A small image classifier, trained from scratch.
Training: muon at rate 0.0024, 19400 steps, batches of 256, held-out accuracy 100%.
Rows from block 14, named by matrix and row number. Each number is 500 + 25 x the weight over its row's rms, rounded and kept within 0 to 999. All counts start at 0. Numbers have three digits each. After the name is the row's rms in percent of the matrix's.
# conv: 3x3 conv (model.blocks.14.conv.weight, 256x256x3x3), inputs 84-97, a 3x3 kernel for each
conv.30 069:580499479572500501577500499500500500500500500500500500500500504492469500459502481500543500500540500476500500511500501502479447501477500500502500501502500500500503500500500500500500500500500448475588423500521500500500500500500500500500500500500500502523464500516500500500500500500500500500500500500473490492500500500500500500500498500500494500526500494506505561500501542512500500
conv.31 112:503501499503500499501499499500500500501500500500500500500500499500500500502500500480495496461499499485490500437493501488497503496485503500500500500500500500500500500500500500500497492500487506499531491489531497492502500500500500500500500500500499499500500500501499500501500500500500500500500500500510502501524506500532506500491496500500500500500500500500498496500494486499498500
conv.32 132:500499498500500484500500482500500500500500500500500500501500500501500499506501500494500494502503508501506504501502502498500499492495490500500496500500496500499499500500500500500500500500500500504499503539523501530507500500500500500500500500500501504502501505506500500501500500500500500500500500500500501500500500501500500500500501500500500497503500500498498497499500497498499500
conv.33 075:500504500499495502500500500500500500500500500500500500506500498500478496501500500502497476507507506536500456459439452496418406497386272500500488500500497500502500500500500500500500500500499499508501485494494458491447500500500500500500500500500546509500500500500500500501500500500500500500500500500491500500479500501500504500500496498499497500500500499504505513495499500500499500
conv.34 092:498498500500500497500500496500500501500500500500500500515499499500498497504500500501502472431496495485483515555517465512500449491497498500500500500500500500500500500500483500500475507512500489475501482404479544494499500500500500500500500500500501501499487496499486485497500500500500500500500500500500499498527500499500500499498514491497499496491488480483500562437500519375460479
conv.35 071:500500500494495499500499517500500501524526525553509522500501547500500524502503507500498477502500500499500499516511491501505470499499435499499500500500503500499500496500500500500500500500500497483505501546520489506507500500500500500500500500500500500500497500500495493489500500500500500500500500500504505502528528522503519501429482491463498492497498483500500500499568501497510517
conv.36 058:500500500500496500500499524500501500500500500500500500500487500498498500486500498414352497507501539540501615518497445500493493456453500501501500500500500500500501507500500500500500500500500501501503502503500465420434500500500500500500500500500500500497500500499498499500500500500500500500500500500500499500493497500500501500500504517500500501500496454487500500498501501476494498
conv.37 105:504494497500518521500500500500500500500500500500500500498500500489498500500500500499499433500509500487495469515500406500485488500500500500500500500500500501500500500500500500500500500500500498490522499489501500500488500500500500500500500500500501511512500504505500500501500500500500500500500500500480485519500487500513500506500500562500505538500500501496469560500438499500493500
conv.38 104:505505496500500479484500500500500500500501500500500500500496498500500500498498499483500471503502512475500477500517502555559528505506501500500500500462500500499500501500500500500500500500500464499512497502500477498472500500500500500500500500500502503504517512501500504501500500500500500500500500500368500500491468460688516492425499523502500500508500497495500498504457446721499498
conv.39 076:499500505503501502503500536500511500500500500500500500457500510457518504457502501554502500536500500498503500500503500498522494434499500502505518503499503500439441500500500500500500500500500332501499438546499484499500500500500500500500500500500500500500500500500500501500500500500500500500500500500424442500503500499502500500500500500500500502500500500500503493493500432500500479
conv.40 089:479500504500505510500501500500499497500499500500500500503504500501502496502502490500495500507500502501501500502501507500451479477424412500500499500500500500500500500500500500500500500500493462500604418487614494501502500500500500500500506500500500500500499500501500462488500500500500500500500500500500500500474499534487501501431488570420466600522547534352357500500515520499523508
conv.41 083:502500531501500501500496515500495500500500500500500500498491492496500498497499501501495456504469487494479482783565500494500490382375485502509500500501500500500500500500500500500500500500499424440495496493444476466436500500500500500500500500500500500502501500502500501502500500500500500500500500500370465499277451500463489500473497500499499500500499500381461502279401505355424500
conv.42 146:504503500500501500471500510500500500500500500500500500496500500500496495511497500492517500501504499497561553497500500494500500493496512500501500501503501500500500500500500500500500500500500496499502497499499510502500500500500500500500500500500501500500500501500500500500500500500500500500500500500500500500506501500497500500500500500504500500499496496502501500500500499498504497
conv.43 080:449555499501500500420500500500500500500500500500500500500500503500500500500499500486494505501500500504509622515500487497500502500500500500500500500498500500500559500500500500500500500502500499464500499500501496500503500500500500500500500500500500500502500500515500500502500500500500500500500500500500500500485498500500500502502500501500500503502501507500500500464501502478501503
conv.44 073:509500547500500500501500500500501502500500500500500500500500499500499494500500499509500502508501505507499494500500420509500460509500505500501504500500500500500495500515518499500500499500500559574660478495499497499512500500500500500500500500500503501501500494491500500502500500500500500500500500500502504500500500500500500500503522557500500510500500502498501505500501505500499499
conv.45 132:500498498499500497500500496500500500500500500500500500498506498500500423500500480503515506505527556502494495499500472517516498499502496500500500500501500502502500500499499500500500500500487554508532500497529503494507500500500500500500500500500503500497500499501500500501500500500500500500500500500499511500500516500500502500500500513499500505500500502498489500497493496494469467
conv.46 155:500503503503501505506521533500500500500500500500500500500500500501500498500500488499500495498500498498516502500500500491493507489500500500500501500500500500500500500500500500500500500500498525516532502499497500500496500500500500500500500500500479466495468500500501504513500500500500500500500500500500500499500500500500500500501501492500501500500501499500500500501500495499497498
conv.47 084:500500499501500500500500501500500484501500482500500491500500497496500501524500500498500534501529617500515570498465480500500501507506501500487498464470483500499488500500501499500500500500500505503502520537499501514500500500500500500500500500500499499500498500500500500500500500500500500500500500500499500500500501500501501500500500500519507500518574501499513504485505500495500499
conv.48 104:500500497500500494500500495500500500500500500500500500500561518500546500466503505483499474465499482471500492473501502488499500478494502500500500500500500500500500500501500500501500500500500539495488557525514533520500500500500500500500500500500500494488500500500501500500500500500500500500500500500500504500500500500500500500502501501499500500490500500485491500491500500494491495
conv.49 159:786659647501502578500547791500500500500500500500500500478492492500500500506500500497498491506507505473507517500499495501467469505521501500500500500500505500500500500500500500499500500500500500498487502501502478500530500500500500500500500500500500500500500500500500500500500500500500500500500500500510500500500500500503508508495500500499498485501500501506500501504504505500503507
conv.50 080:500500539501501496502500494500500500500500500500500500500500500472500476500500499457502458494557522496495439501501500504500499500479510500501500500500500500500499500500500500499500500500500499528494501501500489500502500500500500500500500500500484488500500501502501500500500500500500500500500500500499499499500500497500498497500500500500500501500500500500499497500496505502500500
conv.51 065:500505506500500492500499501499500500500500500500500500501500500477477501473488501506502488463502385409432409533480450500484448500501500500500500500500500502500500503503510500500499500498500498504500499522504484445396500500500500500500500500500529503495506507500500500508500500500500500500500500500505552536499551523499475480506532500500513500490500500518406413500471500469499500
conv.52 109:500500500500500500500500500500500500500500500500500500499500499499500500500502501500499500510500501504484494500460461501457500511501507500500500500500500500500501500500500500500500500500500501513527500499500444445496500500500500500500500500500499495488501507504500500501500500500500500500500500500500499494500518505505537562532551506501500438483501502501499500501500500512500500
conv.53 130:500530512500500525500500500500500500500500500500500500502513483499502523499500500430495500503500500500488493522500500498492490458413481500500499500500500500500500503500500502500500500500500487489545500435501501523493500500500500500500500500500505501500503501504500505500500500500500500500500500500502500500511500499500500500503495500502500500501500499500500528500507515493500500
conv.54 104:499505508500500500500501500500500500500500500500500500466498500496500500500501500500500505418500577500500554505499463494508575483609673500501500500500500500500500497498500500494500494486500500511500500486494500500490500500500500500500500500500500500511500499497500500500500500500500500500500500500526500500500500500493500501500500500500500487500500499500500500496480500500500500
conv.55 086:499484492499492499500484499500500500500500500500500500500500496501500498474500497493494500500496502453490515551558505576551500508499474500500500500500500500500515499500500500500500500500500550497470499450431434295386500500500500500500500500500501500499500500500499500497500500500500500500500500500504500500502519513500500499503502500500500500500495483519503529500501518484496499
conv.56 105:508501500498500500500501500500500500500500500500500500483553565488499500498486498500500494528511458541485503483507513510522529501510583501500500500500504500500500500500500500500500500500500499503496500500500500518500500500500500500500500500500500365496563440372433500500500500500500500500500500500500500499499500501500500507500501489500500500501501500514496474517499500500497500
conv.57 109:501504503500500500500473496500500497500500500500500499502506547499505540522503498495504490497505527504501473498497507491493477500474471500500500500500500514500501500500500500500500502500500497471479502504500494504464500500500500500500500500500504502499501500500500499500500500500500500500500500500498500525499500529500499505493497501464499501497500501499503505497500503500500506
conv.58 077:499497499499500497500500500500500500500500500500500500509500500498500500497500508695507518500415433547509496482500517500476592665560627505500500520500500501500500500500500500500500500500500502500498501500496487495487500500500500500500500500500500505500499500500500500500500500500500500500500500500510500500500500500500500518500508500492500499500503500502507500499500498497500499
conv.59 096:502502500473504506493504500500500500500500500500500500477500501498497500506512497544523500552500460500524493505620578501479458503473421500500500500500500500500500506500500500500444500500444500522517440473500451481500500500500500500500500500500442498500500499500500503514500500500500500500500500500500502501501502500500500500501500500500500500500500500500500487495499500486500500
conv.60 099:496458499499498500500501484500500500500500500500499500499498500498496506498499506490492499493500500444494500477498492502500500543499480500500500500500500500500515500499500501500500501500500492506500450503501477479497500500500500500500500500500501502502501501514500500500500500500500500500500500500500500500499499500500500502500499503500500521522500530512502506500500497503502499
conv.61 080:508508501535501508502500500494500499500499500499496499535500492511500491509500494505501501495377500505503507529520498496496495332410480500559501500500500500500500481499500500499500500500500429500508384447500382454514500500500500500500500500500500502508502500505507503499500500500500500500500500500505500506500474500500499501498500523468476500468477474483464502495488500501488499
conv.62 079:499500500500496500501501500500500500500500500500500500513507494500500500500500495523503503514485438505462498500611490492508432493469476500499497500498498500498500501502502500501534500500529495499410509588488498555485500500500500500500500500500505502501509511501506516507500500500500500500500500500499477484496477498497499500502500500501502526500502500465439482443360417499482500
conv.63 107:510500501506500500499500500500500500500500500500500500498499500495499543492497528494501504505523502499517502538517496513548500483500497500500500500500500500500500500501500500516500500499500499476500500499500455501505500500500500500500500500500503503502498500500499500500500500500500500500500500500500500500455453500454499500500500500500500506500494500500500502497493502499500505
conv.64 068:499500504496473501497500501500500500500500500500500500501500503500500545500500559499498499495500500500500499531509500500501492504495494510534508504530535505503515491500500500500500500500500494504498500504502500480501500500500500500500500500500501498499513500500500500497500500500500500500500500500461500500479500500500500500500508503501506510500503504456500500482500474499500499
conv.65 073:487497500502500500490500499500500500500500498500500500500500500500473500496498501521506528492472392482506471626616521571535500500491439502500500500500500500500500500500500500500500499532500500500497494500496499501466500500500500500500500500500511505502500500499498498499500500500500500500500500500500500500500501500502503500499500500499500524500500534503508442426494459371473464
conv.66 092:501500508500501500500500500500500500500500500500500500491500501500500516500500499517499492510626552509540460500539432494530516315502499500500500500500500500500500500500500500500500500500500474500539469441428495493494500500500500500500500500500502500527501501503498498500500500500500500500500500500500500500500501500501501500500500499501500499500499475481492498495496489499496500
conv.67 069:499499494501505501500504520500500500500500500499499500490472494499487492550498495497492501498499492499472495633576467521500425496469494501501500500500500499500500500501500500500500500500500501500499499500494419355502500500500500500500500500500488501498445495499476485515500500500500500500500500500499500500497499472488425426501500488500500496500495500483500493499500499498500511
conv.68 059:500500500499502500499501500500500500503501500501500500500500510529501501501500496500523503495510507494559544391317453506500486648742598500500499502504499500500500479487500500499500500500500478465515505506515511508541500500500500500500500500500500503500500509500504498494500500500500500500500500500524535499491525504481500490490496499420398497497496492526631506499559527492490495
conv.69 082:500498499492482495500500500500500500500500500499499500499500505501499500499500501498478458498474472496499500550500487496335511501495539499477497501499500501500513500500500496500500500500500165259500312471501500502594500500500500500500500500500502500500501500499502500500500500500500500500500500500500500500500500500500526503500500501500500500500500500384449490472500514417502512
conv.70 086:500498487500499481504503500500500500500500500500500500502500503495479520498490522544549499455434443431443498631544467500417396448359460500500495499499500496500500500500500500500500500500498500500448502467454480449455500500500500500500500500500501501500496500529491497506500500500500500500500500500489498500493499500500484488505500500500500500500500500499493497499476483500490478
conv.71 117:500500497500501500501506510501500500500500500500500500493449494487499500492500536497531519507509520503504483537503494493433491496432460500500500500499500500500500500500500500500500500500500518500510502510526498502528500500500500500500500500500525886734501502500500472382500500500500500500500500500501496500500500496500500500500500504500500500501501499498503512506500492507487491
conv.72 161:509500496503521497500506499500500500500500500500500500512535525500536569453505552508500493511515506500535503503501503500501503497499503501500500500500500500500500500500500500500500500500500484493488500498482511501490500500500500500500500500500500499500499496500495500495500500500500500500500500500501500500503497498500500500504500499500499498495498499500499497500500500497499498
conv.73 102:499500506500503504531523505500494500500495501500487501500500521498499505499492500506498503526500500502504565502524520501528495491484451500500500503500500502500502500500500500505509500500505369344477492477535486496539500500500500500500500500500502500516500501501540500502500500500500500500500500500500461493500499523491498560476387500493500506472500558441500520452550623440500524
conv.74 098:500501518500500500500500500500500500500500500500500500497494497493488485500500500486502525476498503410500500499503491500454500529516543500500500500500500497500500500500504500500500500500500499498500489453492485503539500500500500500500500500500500500500499500500500500500500500500500500500500500500500504490500500491500499500500500498500500498501501501500506521500500514476492499
conv.76 101:500512503500504501500503500500500500500500501500500500503501498500500500500502502500496487490462446474475495500463476494500499495500500500500500500500500500500500500500500500480499500490500534501505516497500506498495500500500500500500500500500500499509501498519500499499500500500500500500500500500499502504500500533501500500500500500500500500500500500499496504500500501510492498
conv.77 135:500500500509510500500501500500500500500500500500500500559542519500500500500501503476461462510503505500501504493511501517527500552528496500500500500500500500500500500500500500500500500500500461497524498500499497493479500500500500500500500500500501500500501502488500500500500500500500500500500500500503497495502500500514500500513504510503504500502503500500500500500500503500500500
conv.78 162:499500500500500500500492500500500500500500500500500500500500494508510458502500389499500503500508504499500500481500500479499498499499497500500500500500501499499500500500500500500500500500500505502494494500504500500513500500500500500500500500500501504500501501500500500500500500500500500500500500500500500500500500500498499500501500500501501501500500500492500499500500500498500490
conv.79 099:495499499495500493496500500498500498500500494500500498491471448500499500504500501464502520491502500498502522495493542501501506505501500500496475500500500500501502500500500500500500500500500501500500496502499495546505500500500500500500500500500500501503500500500505500508500500500500500500500500500500501479507517499502509500500499497504500513453463486493498493503539499514548499
conv.80 146:500499500512500500528500488500500500500500500500500500500515503500507523500501508496494500498476499492483496497502501482499500474495498500500500500500500500501501501500500500500500500500500485500486500510494496508495500500500500500500500500500536500500504500500501500500500500500500500500500500500500500500500500500503500500508501500501500500500500500500506502501504507500500504
conv.81 115:499500508499499500469495499500508500500500500500507500500539499501500502502501487496500403498506500500501429501503427501513500500510518500500500502500506505500500500506531496500523500500508626525450533508484518526498500500500500523501500529500500503501500500500500501500500500500500500500500500500500510501500500499500503500476499446495494385493392581498497457539514537517500704
conv.82 007:500500500500500500500500500500500500500500500500500500500500500500500500500500500500500500500500500500500500277500500500500500500500500500500500500500500500500500491500500500500500500500500172500500500500500500500500500500500500500500500500500500500500500500500500500500500500500500500500500500500500500500500500500500500500500500500500500500597500500500500500500500500500500500
conv.83 084:500499500496496500500499500500500500500500500500500500491500502499501512497500504429501519503502525493501485500502515478499507431430497547513500543501494503503500500500498500500500500500500500500226500501209502483271500500500500500500500500500499500501499506503500501503500500500500500500500500500500507500500503499500500492500500500500500500500500500598506502551501438531500484
conv.84 087:500500500500500488500500500500500500500500494500500484511513502501503500498497498492501500504544523496512507542521499503500495501501500500502684500501500500500500500500500501500500500500500465410433481353339498500388500500500500500500500500500500500500490498500499500502500500500500500500500500500500506477504525500499500500500500500500495492497498500496498481500501497500500498
conv.85 091:500497500520500500540500500500500500500500500500500500497488501497499500495493500574577541508501502500500477504504497536500497500500539500500500500500500500500500500508500500520500500516500466483494497527512499503488500500500500500500500500500500500502501500500498500508500500500500500500500500500502525540523527501500500501438615999500500488557498496508565467585496315528499259
conv.86 057:496495522478500500497500500500500500500500500500500500500503508500501506500501504498421496506512560538510511480491496499500404500500493502500500502503497505500493500500487500500500500500500500229501328215355389332312500500500500500500500500500503506500501504500500500498500500500500500500500500500500500497499500485499500498511500500523507501500500506525563495498496498500500499
conv.87 078:498499499499500500498499500500500500500500500500500500505500486505501500503502500506527535551548504634665593499500477496487479508500479500500500500500502500500500500500500500500500500500500489500498433427499484471498500500500500500500500500500501491491505505500506508503500500500500500500500500500500499499500500500500504500500500500500504501500509501500503501500500500492498497
conv.88 110:500500500500500500500500500500500500500500500500500500502503502502504501502505505505567507500531480544558493500583594477398445530444430500501500500500500503503501500501500500500500496500500468499502497500500443486500500500500500500500500500500500499500500500500499500500500500500500500500500500500501500502500502500500501501501500500500500500501500500505500480500502500498500487
conv.89 090:499484494500500500499554515500500500500500500500500500499500518500500503499502502489500496468500500497499541725557508491484511465399416500500500500500501500500500500500500500500498500508500509482500501465500484512508500500500500500500500500500500500500500500501500500500500500500500500500500500500502500500500500500500500499496496499500497500497499500500506500501504500502544516
conv.90 146:520500498500500464511500499500500500500500500500499500500506505500501513405500500484514499497504497530583512497478496501500496499496492500500500499502500500500500500500500500500500500500500495500500499498497509501501500500500500500500500500500500500501500501501491479500500500500500500500500500500500500498500506500497506511500502502500507503497497500490481489500500501498492497
conv.91 080:500501501501500500500500499500500499500500500500500500491500481478500425500500500498499502554502501504500586504517497500501500329410468497494498501499500500501501500500500500500500500500500500453499500448481490492499500500500500500500500500500492499500501500501500500501500500500500500500500500500502513504501502501504504500503501500505500500518503500498499500500500500500521501
conv.92 120:477498495496500495500500499500500500500500500500500500501501498497500500501500468470501500501510508500505507530492475528522497456497479514501500514577532502524512500500500500500500500500500500499541502498500498500470500500500500500500500500500493498501483500501500500502500500500500500500500500500500502500500500500500500500500516499513514500500501500500500497495500497465496500
conv.93 062:501509499496499494493500494500500500500500500500500500500503502500511509499501500501498559442436520495444503498502518523473343487501383500501499500500502500500500500500500500500497500500500493498500499498494500500492500500500500500500500500500485420498500490517500500499500500500500500500500500500502522501500500502500500500503504500505501496500501499501518579529501488500500495
conv.94 076:541524500500500498502501500500500500500500500500500500499493498500500500499500500445343429476497523502500516507524528502535538470428435500498500500500500500500499500500500500500500500500500494513505500505432514503495500500500500500500500500500488499500500500500502500500500500500500500500500500500492499500497498500499500504499508503499500505500503500463475473481500502499501505
conv.95 116:500500500500501518501503505500500500500502500500500500500500499501500500510500500492501498483500456499495449500476523396502499483539495501500501500500500500500500500500500500500500500500493499439534500499498500498499500500500500500500500500500518500503500500500514500500500500500500500500500500500500500492499500500500500500507510512501502500502500501499500500517499495507501500
conv.96 055:502500497504513500511504500500500500500499501501500500499500500498499498500499482453500500506502503500498497614634587538583550490558523500500500500500500500500500500500498500500500500500504508490519552500499498467466500500500500500500500500500502500500503500501501500496500500500500500500500500500545500500526506500500501501500503498502503529520527543515510502500546507494567560
conv.97 104:495500500499500500500498498500500500500500500500500500512546509499500500500500496514498444513500458501501505501502465499416398516501476500500500500500500497500500500500517499500500497500500499496510488498476490500498500500500500500500500500500502500500499500502511510508500500500500500500500500500500500494500499470500500500524507523497500500500500500500500500479473500501500515
conv.98 080:497480489500500496500500496500499500500499500500500500504505501506503499500515498502491387497501459492500460500538571499459492504404490502501500500500500500500507500500499502500498497489500501550510483545499379500500500500500500500500500500500499496493517497499500499499500500500500500500500500500497536536473496500500484500500497481495495484495475464500494460502503499506515504
conv.99 112:498500500500500500500500498500500500500500500500500500502505529500500498500496500501289327358260287431288211531590494505508492487503441500500499500500500500500500499500500500500500500501500499500478499502500500503500500500500500500500500500500500500500500500501500499500500500500500500500500500500500500500509500499500500499489470485500500500500501500500500491500501482481500477
conv.100 078:502511503501516528500506521500500500500500500500500500500481497500467500500500500407454498512494594513502510501503500533567493501498494500500500500500498500500500505503500500500500500500500501502500548506537502499500500500500500500500500500500501501502500501503501501500500500500500500500500500500500503502501500500500500499500502502500500502499500504500499497500498495500496511
conv.101 102:500500491505500496502500497500500500500500500500500500499558574493500558463499511531508500500491502499481500589501500499500500369422500500500500500501500500500500500500500500500499500500490500468502502479500505501502500500500500500500500500500500504497500505501495501515500500500500500500500500500500500498501500500504500500500500499500500500500500500500500500500500500497500501
conv.102 061:497498495503500497501500500500500500500500500500500500458500499506501500531510498463463497508502499484611570510566507499499498499500501500525516500508500500500500500500500500500500493500500504505498500504501494499501500500500500500500500500500500499500499478500504497500500500500500500500500500500501500500533500499500500500505501507501505506500502500508500499501503499492484475
conv.105 089:500499500524524500524521500500500500500500500500500500499497500498480501500498502500500448501496484504513484508500501502504500500502500500500496507500492500500496500500500500500500500500500472496538498496596474501517500500500500500500500500500498502503500510506500507502500500500500500500500500500504500456500500498500500494502503493509501498503499494609530488520508487500502492
conv.106 073:500500501500502504500501501500500500500500500500500499504499499510555500509505501520490497558462348493470495501540501497504503522358269500500500501500500500500500500500501500500500500500500403453288450482463437480411500500500500500500500500500500503504500500501499502503500500500500500500500500500500497500500499500500499500501500488501498483501498490516497499500480499506498500
conv.107 102:501501503498492500504500499500500500500500500500500500527485467514502499459500501500581688491500504518497501496497501497501528486501556500499500500498482501500500500500500506500500501500500499483529504500516499488496500500500500500500500500500514500499497500500498501501500500500500500500500500500508500500512500500500500500500500500500501500500500500500500500501501499516502503
conv.108 092:532500497529500535532501566500500500498499498500523500508499500507498491519500499501501502499500499512544498500508429494508499520538501500500500500500500500503512500507503500500500497500500470468485568639503475529447500500500500500500500500500500500500500500501497500501500500500500500500500500500480497494500501484507527518703739689500380518520500501497486480528504506503497502
conv.109 106:500561566512500568526501524500500500500500500500500500490482486499486499500500500504567518501510503479464480478499491480468491463486500500500500500500500500500500500500500500500500500500500494500511502518558500504538500500500500500500500500500512503500503503503500500505500500500500500500500500500500501500502501500517501500506509501500500498501498499495500498494497499492500500
conv.110 129:500347274538331404505501743500501500500502500500500500500496497493496496500500500497502525500500512498493501470500568500501507495500502501500500501500500516500514500500500497500500488500500477508501491509490488500509500500500500500500500500500500500481502504506500508500500500500500500500500500500522500484499467500500478470500495505500500501501501499487500498496499497509511499
conv.111 038:500500500500500500500500497500500500500500500500500500500500500500500500500500500500503500500501500498497500506500497500500500445501500500500500500500500500500500500500500500500500500500500500500500500500494500500500500500500500500500500500500833245417500497500500500500500500500500500500500500500500500500500500500500500500500504500500503500500500500500500500500500506500500500
conv.112 096:498518532499513504498497496499500500500500500500500499500499502500486486500494494499502451499502485498480498484500550472477480432442382503500503500500500500500500500500500500500500500500500488501513499524505501500499500500500500500500500500500500500500493498500497498500500500500500500500500500500500499500500489492490492499502500496500500486491500500503514500502516511501501525
conv.113 085:501500499500499500502499498500500500500500500500500500489490498499500499501501493562531540503504507547500503512549505502500499480488488500500500500500500500500500500500500500500501500500500503522518508504502500500499500500500500500500500500500499502503500499504500503501500500500500500500500500500501500500500499491497497490500503595505499513501499498543502500507499499499470500
conv.114 083:500503495500508500499505505500500500500500500500500500500502501492503507497500500492455481437477455500500509472500373477404329536542559500497500500500501501501500500500500500500500500500500542500500510504497459500499500500500500500500500500500499498497501501500521500500500500500500500500500500500500484468500500500500507512503505501500500500504500500500493499500480500495478500
conv.115 023:500500500500500500500500500500500500500500500500500500500516500500500500500500517500500500500500351575500500500500500500500264500473500500500500500500500500500500500500500500500500500500500500500500500500500500500515500500500500500500500500500500500500500500500500500500500500500500500500500500500500500500500500500500500500500500500500500500500500500500500500500500500486323500
conv.116 042:505501500501864533499500500495496500497500500500500500502500500500500497500500500502500507496453445511500500498499463499502490500510406500500500498500500498500500500500500500500500500500500528518501501502497508500490500500500500500500500500500500500500500500500500500500500500500500500500500500500500500517501505507500500508500499495512502508504500500499500500499497492499500500
conv.117 108:500500500500500500502500499500500500500501500500500500500502500514506501500502503500472478503494497500483482488500453500500434522500448499506528500500500495500502499500500500500500501500500534517504454430498497493487500500500500500500500500500501501496500503501500507503500500500500500500500500500528509508500500501501500500508542513505500501500490489500499540486477551496493515
conv.118 081:498505523499500506508541510500500500500500500500500500500496500500500501498499500475501500467501500429501573500519517491497496487484497500500500501500500500500500500500500500500500500500500500500515501513500490510500500500500500500500500500500499477497500476493504490488500500500500500500500500500497504497497500498500500499529500497500497507501501500501496500500498500500500498
conv.119 074:498500498500500509453500499500500500500500500500500500519500507541505511529532514441446499497497503489482500525501497511507499480500464500500513500500500500500500500500500500501500500500500508522502501546500499517506500500500500500500500500500500500500499501500500500492500500500500500500500500500527540500526511500503501492499500492476475499472490500509523562500500548500500511
conv.120 104:500501502501503501500500500500500500500500500500500504499500502495500501500489500494503504500501501477461473500477483418338466500491498500500500500500500500500500501512500500500500500500500460500506436421440499497490500500500500500500500500500502501500505500498508500500500500500500500500500500500500489492500498500500500500454407488500500500500503546509505504500500500500502513
conv.121 057:500501500499500500507500498500500500500500500500500500501502422523509507509503505512500499499490477484500507543500500511498431448339501506500500500498500500500501500500500500500499500500500445390501380382493484499500500500500500500500500500500499500559500504502500502485500500500500500500500500500500502505501501500500500500501502503500500500498497500496499500547538500504499500
conv.122 143:500510503500509551500500505500501500500503500500500500500491495500496461500468452456500511493500503493500500500500503473501505487515502500500500500500500500500501500500500500500500500500500502497501502483502500498500500500500500500500500500500500500500505506500505500492500500500500500500500500500500500500500500523500500508500499502500500508500500511519499500506498499500500500
conv.123 129:502500500504506500501501494500500500500500500500500500497524499497501499490499500499505500497500519452498502500482469508500496510501500500500500521500500542508500500500499500500500500500500497498497500485501497480498500500500500500500500500500501497501501502502500500501500500500500500500500500500499500501500499500500500492520523530505498511512500501500500500502500498501503499
conv.124 091:501500499500500500504500500500500500500500500500500500500500499499506500499500501442442498476365400509432371547535505496498502485434489500500500500502500500500500500500500500495500500489500500474501469481500491498500500500500500500500500500500500500500500501502501504501500500500500500500500500500500500500500500500500500500500500500500501503500500505500500503500507520500504520
conv.125 081:502509489500500495499500497500500500500500500498500500501502510499501506499500501539498525487442554501501500615555498502496484497488477500500500500506500500501500495505500500502500500501500510472462547432455568493500500500500500500500500500500494496497500500500517500500500500500500500500500500500506501504553500500545513500470439501499475500499492500504500491551500498534501462
conv.126 107:497468501489469454500500487500500500500500500500500500499499500481499495500500506502499494500490450500500463348519819335482562441500541503500500504500500500500500500500500500500502500500523576523493444474403487496498500500500500500500500500500500500496503500497501500500500500500500500500500500500500500500499500501501500501591584509511499499499499504545500501511492500512496500
conv.127 158:473476471503504481502503469500500500500500500500500500457463476500487459502500448474500490490500500496517499499500502500494470507500449500500500500500500500500500499499499500500500500500500502500557501496500500491494500500500500500500500500500474484502502500499506501462500500500500500500500500500500500500503500500503500500498499499502500498501500499500495489499498492502498486
conv.128 126:500500499500500508501503519500500500500500500500500500500500500501500499501503500577536501512463481504464356503504509488495500492481497500500500500500498500501477500500500500500500500500500498496494508495498497479519500500500500500500500500500501495500508502500502500499500500500500500500500500500515500501502499498500498499469487500499500500502501500500500499498499500507497508
conv.129 155:515510503501501501500500503500502500500500503500500500526539536500503514500501544492500502503511508500501500509500500523504503513508500500500500501500500500500500500500506500500500501500500493501504500491494506497500500500500500500500500500500308416355501500459504495412500500500500500500500500500500500500500500500500500500499500500500500500509500498500492500500485500500500500
conv.130 160:500497495500500499498499488500500500500500500500500500500500500500500500501500500491492493507504502489500496500501501512470463502487476500500500500500500498500492500500500500500500500500500489496497499495498503490497500500500500500500500500500471490500498445500500470469500500500500500500500500500498485484500500499500500500500498500500500501500500501500500501501501501500500502
conv.131 171:500500500500500500478491501500500500500500500500500500753743435424500207506814493518500500541500516494487517500500501477484507495497534500500500500500500500500500500500500500500500500500501500500491500501498498500500500500500500500500500500500502500502500500500509529510500500500500500500500500500500501500499500501500500501500500502500500500500500500500510517502504511500502509
conv.132 116:499500503500500500502501510500500500500500500499500500500494498499500493499521498536515495517501500504509568499493500500499501457546507501500499481499500500500500500500500500512506500504504500496502507499481489476467500479465510551507500500500509501500500500500506493489500500500500500500500500500476454486500499473500511499503503498450401422454621773497499542481514623500531517
conv.133 123:508503481500509504499500502500500500500500500500500500500500499500516504498500501495495500499492500500500500501462483551500506551500501500500500500500500488501500500500498500500500500500500500511529498500504498467504500500500500500500500500500500498499500500500500500500500500500500500500500500500505501500500500501500500501500505507500500502500500501492500500500500499502500500
conv.135 051:501500500501702500498508500495500500499500500500500500500500500500500500500500500508500401413417454508500500503500492500496496500502464500500503500500500500500500500500500487500500500500500501504501501503501501500500500500500500500500500500500500500500500500500500500500500500500500500500500500500500500534500506511500500501500500500507500472504500496499500500500500498500500503
conv.136 095:500480473501500497523500501501500503500500506500516506500500500497500493504500503499486500500497499516495500487462515513490495536517500500456498520500494506505501500500500497500500500498494499495491507496500504515501500500500500500500500500500497517500500500500493498500500500500500500500500500500499500496501500498547501501508501509501517500473444447500500502498500501554533529
conv.137 089:497497500495497500498495500500500500500500500500500500476500500503502500500501500523500500596577594516580599556614534500521501452401446500500500500500500500500500500500500500500500500500500499492498498499500499500499500500500500500500500500500498503507498500499500500499500500500500500500500500500500485486500500500500500500500504502501500500500500500500502501500500496500498498
conv.138 064:495500500498500528500556532500500500500501500500500500497519499500498500500497500503475498499497489487474438534458523500436495497472555500500504499499538501500518500500500497499500500500500479501641476496501501453500500500500500500500500500500500514500500500499496500500500500500500500500500500500499500500499525511500501521491500542497500504500500524498500493492500503500500501
conv.139 095:502507503500500500500500500500500494500500488500500490500499511500500497498499478560572565528539503499501494474494540501497522557500499500500500500500503500500500500500498513502500500501500484436443610504500513500470500500500500500500500500500501500496501500495502528500500500500500500500500500500528506501556529500519572502696576466500462483496387416501504509453418519509504527
conv.140 069:500500484500500474501500500500500500500500500500500500459500501494499501499498500532506510500516468470406424691613501510412463500494498500500500500501502500500500500500504500500500501500500491484497444500482467435449500500500500500500500500500499499500500500501512506497500500500500500500500500500500500500501517500546505500500500500500500499500500500500500500501499501500500500